Weights of a small contrastive audio-text model: 16.7M parameters, 26041 training examples.
Rows from block 10 of the audio encoder, named by matrix and row number. Rows with one number belong to one channel. Each number is 128 + 32 x the weight over its row's rms, rounded and kept within 0 to 255. All counts start at 0. Numbers have three digits each. After the name is the row's rms in percent of the matrix's.
# filt: filter width-3 conv (encoder.blocks.10.filt.weight, 320x320x3), inputs 180-188, a 3 kernel for each
# gate: gate width-3 conv (encoder.blocks.10.gate.weight, 320x320x3), inputs 180-188, a 3 kernel for each
filt.106 103:143131133158143140147171190096138135193206183148174197114106136120119108137203158
gate.106 100:091057078075078098134122149177128146133102152118128141164123112164127131120130177
filt.107 100:125126129117166119061122143142177138072125145155134127140167173171171129090070142
gate.107 101:147157120098081070125135115153176112121104048120118110217205156123106092105109114
filt.108 100:155171157150189167153143116188182125180198185185149146102156173181217205160166173
gate.108 099:108142106081130135118122132168151125121124122155133136204173171137151152108105137
filt.109 098:113128107154145168131136141125106123069083099079098104255213227099128109104124144
gate.109 097:141134129118100113126131171171190182141115104152155145163136157114093106105090124
filt.110 099:123144140136147153126146160102143107092142140046062066133150152132140128107103102
gate.110 099:139110099116141153170153106191146119151143130163140147097123132178170122164148133
filt.111 098:149152157073095114096097110096116097110126189131121102099105097149145153103124155
gate.111 101:113114098128106132111097107106095116147117134147162137203155181128118158118136146
filt.112 099:083104112103113133164148094110126095121114094131146100163167129040076111106088064
gate.112 099:090089119062067103155142142114121161137167207138138173077092117097089089125105115
filt.113 099:106135133136168203155135173157146192169127167139116149161142177119119172122086110
gate.113 101:102128106063096094134139142190191108164141136149118116160163085154148125154123157
filt.114 100:110103144148180197086017116099084181170121147128148113119113125136143168167114103
gate.114 104:124130134095113073098116151120133149138117104124106091147157151084098093095082101
filt.115 106:187198221152175147165142126143180165199168145126159170124110097181201179146111100
gate.115 105:103119109103073106162145130150142126125126108181198206135118128081076083137148139
filt.116 102:145123105138191197112146106147145145144158129162185177080095114155205219133164135
gate.116 101:149147165090127147142153158135157188146187203164192215097091116132163182141135163
filt.117 102:121161157082036043120114087155167136159144118152167178141132099071079060146142155
gate.117 104:090097080086090084133127092142134130122121106149130151105108134114120103149114129
filt.118 097:090115107101172174082159151112108117033112156120089087082058120050110140063126102
gate.118 098:046065120115078103130131157113138172143128147165152182159156132123115120146135121
filt.119 098:128110143164141134151149122123128119122159139158144140114168144141151110143166140
gate.119 096:073095105116083077142138113147164145183174139154139154138141147136156152195172146
filt.120 102:157153153144172178112054060110103119169125095168162108193200169134146128131090044
gate.120 100:083111109119109113125119135111124160142109115132141139163160163071058078081106075
filt.121 098:137159149158187209095087125164221202161136135115132122215192175154193194109103118
gate.121 099:129118115141148162153150158184163151150173184170189194117109146178166167117153157
filt.122 102:123131124078091147140119111079106070075112132072102105074106142066088105118115126
gate.122 097:139115122129087074145136156145117144121126145146148181105136136161134108129144168
filt.123 099:145148154116122168126134163171110132110151175163124173116061057102094115072092160
gate.123 099:125133126107107104146147131179163156141153114188160164168156160086120126136123125
filt.124 096:107103096150104118137134112135106091122093022085114103211170163149125126128161120
gate.124 101:140138149124124113154130139148152186207165142167161161143126114171150133185143095
filt.125 102:130120147136135135096053082080069131146149141139148120059086093156162157058073067
gate.125 100:087108135153146120169171149153191175154183164175167152146172147192194172181152137
filt.126 099:144133163136108105169085083173111133191126121152151201083084100160117117155107100
gate.126 101:105071057099088094139130133108086120059075085105099101162177201077056092081098100
filt.127 100:128111075113118119134158177129146144099140133092113135161164154122101054117119123
gate.127 105:109107086150140136188151158145148169117114099153147133186193175153151159154157150
filt.128 101:196164151196106138126108125202165164193170138188185172118104130176130173143145162
gate.128 104:152137081103121106127115113204128098150130121220193178146103104123105089152172173
filt.129 098:132159139130122140089113111157193142176153126164164152148146142128147103164127144
gate.129 099:132108102144119128139152129135127133133117086094079139147162151146121096129152137
filt.130 100:133126109151112131150121125151128102111111105123152116144094110116105123135120109
gate.130 101:131121112098096106152151153178144132131131116182158120172143161116133124109124126
filt.131 099:102075098064106087159130104144111100125135120146126126112107112086109110076114117
gate.131 106:079096122040067086125166182118146186114132163114144177155193176081086096133160163
filt.132 099:135123095098051073101048097149112130142134102126135101125095082138082079131126144
gate.132 099:141147146142105107141124113154167172157140086135185176189177155131125133198205168
filt.133 102:143121078134171173157168181158155078142163153151145100119143154140140194173159167
gate.133 100:111060084105097081153079104168109098128088105174116128144149179125152135195131153
filt.134 100:128141142073156103100112158131176117102104132183166136074095094122159140175170189
gate.134 099:125106101102052072127137133159115149138130106170150121174156174126120119167203158
filt.135 100:163182188144135145162107095209187172219175153160154145191157129145103157120122114
gate.135 096:124108112105087112121138154134126164127134153096070081156120144160138111132155131
filt.136 101:160168131184128144162168155134181153150127153170148166119135140160138121092094133
gate.136 103:074104115127130118196160133169187168195181154163180187178169156159174172199149169
filt.137 104:115129172066092131116106133142112173109151178132156167127118145083123129105144141
gate.137 103:056065083125122112147130127099097130166146128126123121169209224097098108176147111
filt.138 100:086060117125102095132132166131149168133100195215177194136157136166102144173142204
gate.138 100:074109120130123101146149165115149177133137171131150145141160174136146144217194177
filt.139 096:144066102200159137158122136143088104182126129158138154091112122153159160169148136
gate.139 098:135066091065053058151152131132123165182133173099104145151140148154124154159150120
filt.140 099:091114139087103160100093169101094114079069107139117120146121087119125149134129174
gate.140 099:087085084110123136183123100100073070175153132129135131121125139098103105228165133
filt.141 102:148140110147112125146132091199177110194166108179155138140128137196156140122126123
gate.141 096:060079099080095114157177174122121162125163176142142160096099123102115148146164159
filt.142 099:132138119138127136047089090086104035093136132071070042128139147144130120072109119
gate.142 102:097117146139122157167150172112126137083079087169153152150149135141158164158134145
filt.143 102:113117098104085089110121127119140116113109122157153125120154129135115144126128142
gate.143 101:066079087082057056111107102093113135141117104101111114123117171077061090142108112
filt.144 099:166158200138171155139113146137148161128147164176143140142119107118118159179165145
gate.144 099:104103084098084061128133135127142130182186180133150139129148107167171163146165162
filt.145 099:137116158139138124072040074093042133138114127130125138102103101143080088126118107
gate.145 098:098096130112087101113082091121101149128119130131157170137167181116075101150148160
filt.146 100:049055063156160149108161165047127101079097125103106117161146122145134097138134173
gate.146 097:059109111105106091135144117086166124101149099144184166118145144123161130159160104
filt.147 099:163146117096122113120088109158122079139104083192151115114106094127114075110057090
gate.147 102:108110087080093114130126112136122105149145164154147159114104125126118114154147149
filt.148 101:126138158121109112056054052114123113104146162121103098141135128123102124088083061
gate.148 098:107068107141110074115104114145102100132098123200184203122117111117074059124138168
filt.149 101:136116092137111102129102105140084064104148133130137117089037069110093076148171150
gate.149 103:096122129138113109120105098143171188147133114221236199169153164157160153196187132
filt.150 099:113091112116096113145128145079041074094112174106107129060079078107090111123148178
gate.150 101:110105101129133158089144190154192221129141184149160175147141142163155159111153158
filt.151 101:086075087113130136115093128117115129085076107131111150175198131129117132177110108
gate.151 101:111113142131118114156171136182166135096100129151150165192153160156157152136149153
filt.152 098:117138136116129079119107111094116145174172137067116088116141143141145104143132084
gate.152 102:108108107126125104124134136141146176176196166167156144166155164098144124169186146
filt.153 100:134163135083086114085095124117142140095078122162160148101067089159178164128092137
gate.153 098:121142142095098112123137113173179139158157138188154143153158141161171185154151119
filt.154 092:090091108105117139119124097122104114122116117107109107177159155157114152136142123
gate.154 099:106099108167140087124127124121136138113103090116094101205197175130134096147121097
filt.155 099:195172156130143161151160142177141115139150140176158142102099094081107133102115116
gate.155 101:088101112150141128111089091117111129169139142176182180120100118116121135117109104
filt.156 099:128151151188142150196180123167162178133123126119149164151158170195175152165161113
gate.156 098:088062087083073117160136143188140153160131132171141136140131130170133166162169142
filt.157 102:150154133153183143158161135122096085111143139114123127158135121179181143161168156
gate.157 104:075094114050102092126139123110172134109131122105118109166175158106123113113110110
filt.158 102:115123141128084096136114142108120149150141110136125118183129118122107065145130125
gate.158 100:099088125087076087151149111152156162127128145155178178100158180107114145141162143
filt.159 092:079088118079054050130123124114100074105105068160147152067068064094092088143163177
gate.159 102:092068089025072053181167158121122145110136116157156119090108104095085110177167119
filt.160 097:143152155132100141133086063146156122142128119146160136131149137184134080140123111
gate.160 103:056099092096083069129116117123158127118091106152124118147167181118096115141107101
filt.161 100:156193197166153168117064119083096162136104139147147142104113110148146155195135151
gate.161 097:102101086038055051115120114138119125115111110151137100170135134137121120160169148
filt.162 102:159137158116154174127117118148164181161187169143141117120125145113124178155148109
gate.162 097:113129136113134148136140139128131149125122119103120130186167183122138152165175142
filt.163 101:221160191125143147148083081149149176164181147157176208141184150167167161136135131
gate.163 100:098128115097071039151129128111142153129128096083107107188202172072077091091109103
filt.164 103:099096105097111116150141135121120147081107120091126137177188172076076096152155143
gate.164 099:173169116170167139151148104189167138184203171154167155148173177197214199161194178
filt.165 100:119126116103056056141112101106098068159163127082082082119115074114084086131113131
gate.165 102:074102126128137114158133129184184177113133158128154105163161183140148126139148171
filt.166 099:184150127221176151180174182186163194175166157144164176131130137147120114148155149
gate.166 098:108111109075082108121119127133123134137146174142145125127111117134117127173195215
filt.167 102:053079105054100063150152157118131141136140116110118116146153175028028058156154099
gate.167 101:123124135070013034120118132120134175133135141146161174119111122180140097156155160
filt.168 099:144121095124101070140129099166148103156131126163130135148139148119107073126084063
gate.168 100:099071101117109114131111139124106153152136120166166142151140158145134153175165180
filt.169 103:118097065082108085123107076152130071099106070161140109207176183082123081089130097
gate.169 099:118107132087083101126111142181150171176164168135129135187171166114138136101128148
filt.170 098:146148187128111125170110107174146173116119122125141160127147141181161167152122139
gate.170 097:151103145129114115138122128158130134162128157129121133154177193156139176185150145
filt.171 102:107116144144101146133067134097114156152093135142142125175153155146194175147123121
gate.171 103:084090114130099090142136115127135163119082137162165177165181163123121136162152130
filt.172 100:109136129126131171111089138096115110093090123105087100142121123099101112110082117
gate.172 098:151177182169163133159166151173193150192193192174154172106098104169161158199169173
filt.173 100:100070083119112121149118134088063119133121140095098117097126133138076102190189181
gate.173 096:077101142029055075127121126165168193094119144109098139146156129083083120109079098
filt.174 099:151152179170172214138132155107150143129146160101128127137164130190161168097125131
gate.174 099:135147139136134118110122105144149144148155133138138138167184157176173153144154123
filt.175 101:121164167167164171098110107101118119146156143125119138118120121169187178134142151
gate.175 104:105118120099060030113101141106123149116114140128131122126127118108102078127124140
filt.176 104:094104090086053051127123153098129146102085097106101101130138105095093105107097140
gate.176 097:098106082149101165154151171166181191150156161139159184166162175119064070137144171
filt.177 098:088145152147135112133167138089169110112116093123115124145211132081079088145102096
gate.177 101:098092084111101117131095122095133163191174153164175145123149169112122116178150118
filt.178 095:101108128126094081128122147094097110108128093086109085146092097100087087133140129
gate.178 099:156129098181159102133153128157135156213201140131137167131149173192162127186172168
filt.179 099:172145116140166156084098112137116158131117079152139103123134159152152181076081071
gate.179 098:111134113079042053140144127148179187161159137209198222097088104122098119170150140
filt.180 100:111112134084069059131139130144118136094087090147130127169124093086086112100120102
gate.180 096:120148149121122129130124137145179167106126135095115132187199189098129138120129149
filt.181 100:130140161065073090118141110102141150084108114102094110095139154122135128110097060
gate.181 095:169129120100128124111102100170156128126150162210182163083085108093090113084099098
filt.182 103:147208186133129109088069066106137120137141112106109111145166126146172121081030032
gate.182 100:116125120127117117131134084133114098144172136140124143130171196157150140148162158
filt.183 101:091063114158098084105113119105135153093089120126135144093123134086119102095127146
gate.183 103:073088100134135101141136132120136162135167151131138146147150133090083066135138125
filt.184 103:106127151143151144127147166088100162133147167059072084165157167174186165158127099
gate.184 101:149143142111096111182160156139142176133134139194205233075105118166124119163130129
filt.185 101:119117122143148148124156163119149120086135115121098095146152124096113066079098105
gate.185 104:034066116121175181134145136118116139138107161154151156166151181117159172146158155
filt.186 101:142132089132109137116098107118122114107130116115077094158162151116111099115081097
gate.186 100:089100090129105100141149102143114113135149129114132135161162169145137088123145150
filt.187 096:111141112148106124139144145114150151118120141119136134124118143114122141139144143
gate.187 100:122095111123133114111097107119117096090093121110071048107129131096088081146131142
filt.188 097:146125134133142130099138171143157142087125197119119153141164147170173164167169180
gate.188 098:105105115112103108161152149124153144184192190161149177089104109141139135183164148
filt.189 101:147117098157155123133087068144111090100089093156136116168223185156137126115107112
gate.189 102:162148162100094100084110096178181158134106115132123114147155164160178165084080075
filt.190 097:109145106100135095158141161116131097090120111101073089153158146087159110173140170
gate.190 102:134135123145124143132145125150160147134124090172157139182154160171136129123124102
filt.191 104:141132124115133160115091079076128098155136086119125103016105084106090096117091069
gate.191 103:042065052106078086078093120082092098076094114143136145164173142116112066093132163
filt.192 103:077066116109086095127122146141123157124092134164138131117143145111083124152141151
gate.192 103:090081099082050060170129144134141192167144140121137126123125115109106116120102081
filt.193 101:076113118092112112106114126102156140119097108161197168130130083108123106159177158
gate.193 100:056072073083092088148155139119127135144158194122109125126152157110162144161154149
filt.194 097:141106111115082080128138114106091115159116105130105113067066083153132108145132071
gate.194 103:141149140148134135155145138182184168162168136159151126171171183130152118137149130
filt.195 101:133123105049068104064085115064066074096145113109110112074088075093118128072097103
gate.195 102:123115086109102103170127066155114110161129105141126119126118124147148148158137110
filt.196 103:163145071145143100145137124200157123141108078183156153162138142161121078132133171
gate.196 102:082119148107124135096088120110141185150127168128140136187193154149134135120116162
filt.197 102:099110114158133104178161129141137107127107105124121110117101104177154129136105121
gate.197 100:094084075060068076111136155153133126096102124145119100126122145080052057115125126
filt.198 099:105063028104098128167212176120134107120140130130111111100106082087057051189179172
gate.198 100:038088100118132130187157167121138169115131125075098097167196174047095098145148099
filt.199 100:092130132168149129136124142133142192132124129126150136142129140161144185140148128
gate.199 097:081101085119106100127113117139133122145161188174139130185166143142129132195178206
filt.200 099:124129102124126135126115080113112079123122051113125123151156146057081116117123107
gate.200 100:062137133088068094148141157118172176121120114159166183122127117100104107167141146
filt.201 098:163183175157155135127133120156166165136129114161158147142145113144158176163166148
gate.201 101:106116121085088082115100129122163145188151124146132126140175144150161129164116127
filt.202 100:138123100158151142172190175155140094140142139139141128119115111160164130112111102
gate.202 100:069050061122119111145133143106077102139128150177144135113099119075077134168182186
filt.203 102:102107090106126110102097116094128087116100111150144129124134112108101106075054098
gate.203 099:103111137110115122158127117137124156187175134114125123182210211134085111186170129
filt.204 100:154160151173134125123106054135110144165157129090101119156143165144137109041069035
gate.204 097:104070114080049079101102099096101147131116136098095131095106099144148148134105102
filt.205 101:102088106137125144075120129091093105101072129163155144107097106124106113065115109
gate.205 101:072112144099113077170117124089091142132143139116138138166168179116153174206146116
filt.206 101:172179144154157132148160160147185148164195183146160146099116131138164143169187171
gate.206 101:120106113154135143198168167200196193185152145136139155162168142151165199153121128
filt.207 103:105118104119137163133122105114116097107112103133125085146166156089103089160151094
gate.207 103:120133124113084052146138118161143131153128121198165132165148123113110125184139155
filt.208 099:123146120133134116169161116147155090118122080118108110149178144130127094177140134
gate.208 103:106124113113115134125176190213221159154157177178143131148135140173161171125132180
filt.209 095:118141148140148166144159175155194153128155169120135130097126151131159155165168173
gate.209 101:147127165130134103157122123114086158167146158063069116142150196138133159189157147
filt.210 102:119148121095109095168165145127124085107135129097109145048066036139124101141163175
gate.210 102:146168143082059084138139140172195177116097115158177174141123097104099088144150181
filt.211 099:127106120092101094099126135064099136124092098054107126116094089131110133153169174
gate.211 098:139133156109121113169127141181145149141128162144135133132125140169157177171175200
filt.212 101:162149110148139140128156176200203127147120128194124111142129116107120088145100149
gate.212 098:083079099126137124161127161139117123158136115146159143183162159082091096154153162
filt.213 097:126116109068100129096126131105097118093079103168142112084081080117088162113126128
gate.213 101:099092064100121147152166168137105090113128135144140145116126145086107114163165157
filt.214 100:165156130125120166110110143178181142167171168143163125159136123144127164114119144
gate.214 100:123064073120116079178159180144121149149129131106120141095098120147096061183146163
filt.215 099:130122090114138169080118131121125098074107115105069055121077106085115140093093110
gate.215 105:128115092079029038136138126166160113161120124183143146151160155145126085161147155
filt.216 100:073090081128133145150191178133160131118139130141142122179153142115110108117113092
gate.216 099:131128112053065073152145153115131111123107098121114109142152129068068077087091114
filt.217 094:171125174126142170072091151132111142143122167150127137106118113119137164110143173
gate.217 096:121103102124142112118123100107125120148138108123124133170176179126117096159142148
filt.218 097:135164127220196196143148113119119098108137099106116089180190190138157134113138067
gate.218 099:119103113088117125121150157144141145121139146128124118125107123096116129164157170
filt.219 101:079101125079095072133127128089153165131100101109117095102121147074126125139117124
gate.219 099:131141139124118131077072086162155173127155167199198181103099104162151173090107111
filt.220 101:148124095110125106180200167177149116144137117128138133102074064115103085167198207
gate.220 097:086125103096092079149140138135164127140124089160161168134132098131149069123104108
filt.221 099:168157198148136126108118138128177178082105125167171143091110105140123087080062092
gate.221 099:057092107099100114164161141110135189152148171163169177123120121118118130153149120
filt.222 100:111132144160176177089127116080075089098135146088058109064037125166168159125141113
gate.222 101:100090050106121103127157164159145115089131163136097092132137162100106084105157157
filt.223 100:089061050074106131104135160061079094058077123089058046116126088078094121117109141
gate.223 098:087105089071065062134143120107094121143136110139131125187174181073096129138163158
filt.224 103:129126133050067073156140115131114126113123088103135118066115137084090115146144132
gate.224 103:157141154104099095156129107182136160157138179196165190136144179146124143183171211
filt.225 097:149165135136151150091141141179140145132167167169169189132121109160142104109131159
gate.225 103:149159140127136123187113115114142163214178155148151133102115106121140155143076068
filt.226 099:126124094123108111117116123144172125116160120149141124166190160120105096125146171
gate.226 100:119108044082099109130130125157133121105110110162187181145115121147148152128166184
filt.227 096:157109145169138126179137100131085104177149137099101122152139111159117104145105089
gate.227 097:074086105122140113105115108123141080113161183132126106137149165085157122125120129
filt.228 100:122111133109145153150119104149091084148080051147136107148134155156066103139140115
gate.228 101:132103162098084096140097137168156183146132187193174180121151136111121140184148182
filt.229 096:141123138114082117099117149121102094132118144136116123117130119153080116078105179
gate.229 098:094104123109090068141146133111117156114097134150147187142132131156158128154150153
filt.230 098:115140122184153139131099088111138155148148123147141151170203178136135149123130129
gate.230 100:134113087131124147115104083196124121173141140184154135164148142166157129119133140
filt.231 097:110120094164143116109130138099137105081104089088086065168187195128121080138092122
gate.231 098:144156146123116124123144138156186150150175169186191197100098104121148143144120140
filt.232 101:092095091130150175120145187089113140088112151112118142141084107102143169165145146
gate.232 101:091103113063086030160148165119140138125116100119132118146157115065057033128130128
filt.233 101:135130181184179179176171166127153232156143156120145195115159169154167144168159121
gate.233 099:136128125064060133124122142182140159179146128198165165173128112152138147166142114
filt.234 102:168156150135115122112090119105098124117092136133131116132105106143138153115113118
gate.234 101:094066086143152146183170193177140142135145173084073079184147154118149147125135166
filt.235 102:143175201197121105141088093150165156175173181133119141139136110208212165181146094
gate.235 103:111088097101099088124124155084093126138126138160135139144132142125139139164149145
filt.236 100:107103127152142128134149112119123085100135157161165192104137106129140132130146158
gate.236 099:111117135093081055115107122103120151123122135151136129071093118165146143166152149
filt.237 099:128149161113120101113112110139140127098113142135114142105104058131172160119121151
gate.237 101:140149142081112120159178183120113112137138182087073116135133146124140115207182179
filt.238 101:131156164116086126115120076133083120059121090088105115140125150111103102058092068
gate.238 103:118083111074053022173158147105139184140139153097119137105137170064092115135142119
filt.239 101:136112131123143121102112119142113138154140137135137141098083122161146117105130122
gate.239 100:143146144087083069165140158176199159185175155205164166137159157129154137203139164
filt.240 099:117138165123117116138111088116128117190184173079104135098154127158120107160142120
gate.240 097:060074136121093112109116179120110157093102141165141153223202224106123153162139156
filt.241 098:139151134141099061115064081108129135196142127159153154136145136100118119147103122
gate.241 099:101086092146158167159132117100106094120071108144164164152163145134134163183164168
filt.242 103:150164165138137161163135166145184203136182205177176185081118138187188208158129151
gate.242 101:055071140083085105120115168100138189125114154162165194130161180105111128142106113
filt.243 101:122112119139124121155138094119108175120099075085091107166155180140117136156145099
gate.243 099:094095110106071088115147157111131146128134100158147180132141101116093061172176124
filt.244 099:107085088134130106096102120050070069108116124107080081105140140150155135165143151
gate.244 094:127127114120092086112126115162137116170162157158141143103097089154135151081083110
filt.245 103:111128103073118133101160141099147118000077093061063044107118135063090066070101115
gate.245 101:096077076048088098149156172146166151104099113197177179114147143099091123182174203
filt.246 095:081103108121123112110094069125108107127120123151147152129099073130121085090103093
gate.246 097:142110109183136103139115100128120180190142141145129149137135170178159151183147116
filt.247 100:150146159161193107149161184143214193165181179117131141149190152140169129107099129
gate.247 101:144144131054046092143109129150145159156121133130137147143144131115110099152109095
filt.248 103:136147146124157149223164157168171176126155142140180153166163158081116164195182170
gate.248 101:129141138115122108129120069147121125162157140123131148146154177197160142150122122
filt.249 102:135092074138143160153151157136096113171176194124121132085086131136143151135182160
gate.249 100:092118091117094061097131080073106092131140129137128137104114112137155111161141106
filt.250 099:141179143176157114170140128175189163172180142136136117164159165185188144125115117
gate.250 098:107108098046061083104118130098124123111091092140146139094099088089080108119138131
filt.251 102:144107096124165170077137137113107066114126147128113106086101140133146143066092142
gate.251 101:115118107121141132154148168131137130139146148123134127215185207099151153114123155
filt.252 100:103075075136136127111101074106064117151143099081080092186163166141110140136156079
gate.252 101:145132130091128109106146102177159134169206165167158148144132112133139142129185170
filt.253 099:136109123137104170163131131174065071154137144144086071162110154133067099143130152
gate.253 101:074070079022094140140094105136116163109116128137162165184175199131133135141125115
filt.254 101:077124121071091067093094100061067093098081097081111123088099147124125095147126128
gate.254 100:056057051049057079137167177147153128086093111126112098194187149092085075132121127
filt.255 098:170157106148153140117115086201161116155143122182166133131127120199173123107111125
gate.255 102:044064055141118122167150161140140142103107107147132109182155181055067094162148152
filt.256 100:121178168105119110068104075113173129171175155123143136187202190169174138135135110
gate.256 099:054005071096080055173152144100101169172159140101100116141186183119103086177165111
filt.257 100:130131120079145106113095081116109130117129099100139138136176179096088095113135106
gate.257 099:098061085077097046149164136169150129148135143197167137161125130122128133155183150
filt.258 100:129126125118131105136142127095082093166143145163150162022053053164170160186184158
gate.258 103:129162107117143123094122125156222127128142129234208171167188179122176140102125176
filt.259 102:121142137094039071131100096112144106178139133135092089138151113132124122133103109
gate.259 101:094084118109106110158121151150155159177135142184166130117157169121126179200145149
filt.260 102:168146124144126092125085114119127116153108098121108109128139174180156125148085093
gate.260 097:050050091109149135108162171109155174111139170109118111178185190078109122120158148
filt.261 102:170113080163121106142125126156109097103128139096083096129134123123113136091103100
gate.261 101:088071080107107103141124179130127160155130154149167151126146165166152144174170203
filt.262 097:124162199127162126157156187142195175089103125139131139096107066110140140131113124
gate.262 096:117135099128109101110106100119124101102124101142145138123116096105117105090092095
filt.263 102:102103109169149134172154161156132124162169141159132095175170169086069115171177167
gate.263 099:130151148100109139134135130221168137086090112184158167188157181129134159119129183
filt.264 102:127103101103091084101140114088100067082069062091070078111130123099104057083108092
gate.264 100:114126144144154163140150159145188158163200183169173162130147156171183172139124129
filt.265 102:156163129174154126231254155197199139151197156164182171112088096181172113146166145
gate.265 097:042077104027006022144097140133149174132111141149131128104103095090069104162116130
filt.266 103:085072101133127117164141175114126142071075079116143148116115094068096121151150127
gate.266 100:166116121125108101159130140188105092139169160129132150128126148155121122127157198
filt.267 099:126111073094152125123123125174140101136138142133111120177180169094104143105124142
gate.267 099:100103097113099070175160138159155105161112099173166157151128103122110110126120163
filt.268 102:121125110121114125192162170226184114144122132172161140166128094107128106139140174
gate.268 101:103111118093140154132150149141184154097140155109121119140176185066096107151138147
filt.269 105:117115112146155181157176172148145122116094104152145139151134112127091131133137150
gate.269 103:151134091078085075155176133142120105186200162094086086115109125126116113123162147
filt.270 095:121093108079110126125136132154141101091124153154142150127136131112129132146183190
gate.270 096:136137134139130128112129099137121129157142157114146182193191183166158141138174178
filt.271 098:141130095137165138146163103131150100175161138120124155071096055120141166107113130
gate.271 104:095102079088102054090120109154154119135142102179159140205181141115113104116118131
filt.272 105:119131126103117114109116101164182155165149133135145156139137136136134143096096106
gate.272 104:110107112123131129142175201151156189141156181133142153146142153162173170147161165
filt.273 103:200135126121138139108110134189133157194179180210173179122082098157145167135103128
gate.273 099:127120112110117098158132124185190169178166174164162174159192153147133118181164166
filt.274 098:112119134124113122158136143139154166132094123125114146205187162123122137171147132
gate.274 095:104112103126112080127135136155165156153148130153125105154147132160158122109107105
filt.275 100:109101160138119113176116110097105172147118093134146102130117139115094133152125052
gate.275 102:142156162109078098142138115163169145177200180158165155134117123164149136166169154
filt.276 100:101125119111106126083089086095082075136144132113130151127111079080104144131138120
gate.276 097:090123145098115130122173188131138173143171195125140173190185187077102119139162179
filt.277 102:154147157149121124117105134154168176151155151098135137201189165158147151139137159
gate.277 102:105129129128151123156144142151170150148161149146179166173176180139143157168174189
filt.278 102:132085094135129156084129119134097105076110125111110121139148155160096161110165163
gate.278 097:122119135090133117144148149184179159128141184131165166149149139121117131116130140
filt.279 096:132136146090125099181141109152123094147154136155122118070089084143146167163119107
gate.279 094:102118149095096088144134156091123164146140137104112110106125145152145164149137122
filt.280 099:134119160135115125135099100130124151187142136158139127105104118164197191101051020
gate.280 097:113108110122133124180173130159129119119124135127131160102097098134143128164169171
filt.281 100:120101105144140134167142125117078097105089107124132172114142151145128128117137158
gate.281 097:158154119091079053138124134187158147139120105204168173159126116142134135147136172
filt.282 098:114145141166142157101132100118106073095160117131135153162154175172165154143137128
gate.282 102:092140168170152133163157119124162166126145123120142141137153158098114141126113072
filt.283 100:101117176111081097146122132095109144168146130098117121063121133109066071110075100
gate.283 098:084107038119120137119109134160154130130141110161147142167173169159181139169129136
filt.284 099:202161178169161156097092089150099139175120131145124105142151191164148174120080061
gate.284 103:109105092090133114115109123169137131148119115201196183174180163123124145149152175
filt.285 101:164155152104095125124138192133147139138146142137127109134158123097121142141163182
gate.285 102:076101097083063063123133098145130099102091095137130120141110121081078074106118120
filt.286 098:162189189132161137161160188161186152162181172164186161117105099110114163111118125
gate.286 099:105111097050057082157112116139129141127120135193182155117105100128093079191142154
filt.287 101:129133098072092114127135175140151107108088088135113098132123111125093064133109156
gate.287 101:112114139112093139162124137113130170158146151150209179118120105089083150176174160
filt.288 103:115201175155139119080124119122200186166169122144168185120131100155161133068067109
gate.288 103:108138110154160148146141132177181137145166162149135118229244204156149156131131143
filt.289 100:121144132118097124088079067091110117145105110170161186115085100157147111125114106
gate.289 100:089072072083094104124147185135141112113114148173156135144159142104122108163173180
filt.290 102:129160139084122144090103105120143133131138118150200165113128134135131123102107119
gate.290 102:107127117135154158178188184187196175168187174194200200166135137143146148187182186
filt.291 103:151105105164161127113104082159116099183124130182127123161192180165142115133121148
gate.291 101:109113075075059070123130128145156150125133112135136139155145153117098098150139129
filt.292 102:099123126098112123051066077061100093062076115092076096105111117095136110097091115
gate.292 099:086102140156163133096143159075124134120142166119117105153172161176194175134144163
filt.293 101:134154132114121106128157138158164147087107098163180179105102124173148098092112133
gate.293 105:075090085076070090148170158122141132139129116174151146071090086082093096131172163
filt.294 100:120129147116116137095107151097096130124137164138136124116093102118088117122139134
gate.294 097:100091086110104086137134138115130134129109131111112118062091094117103093130103116
filt.295 102:100105107118136132050114123116128121114137101142106099134138160149215186103147129
gate.295 099:089099101113118112163151122141153143131134143141155161189179179136130131160175180
filt.296 098:132135145137156156109122118158157153134163154149114103120132117159179187098117110
gate.296 103:105095098085139127158147178121109100125159162136120076143171150078106083174196154
filt.297 100:163127130090149128157165162208165158112128161155125111158161166142107103103113153
gate.297 098:094117107088067059118128097122122098138146158117108101159147165127108104113105121
filt.298 098:129150138120112130120155136153193157122138136137160147149176139132166164094117106
gate.298 101:120085076077101125095118151169166178097111150166148149194202184124124154099124139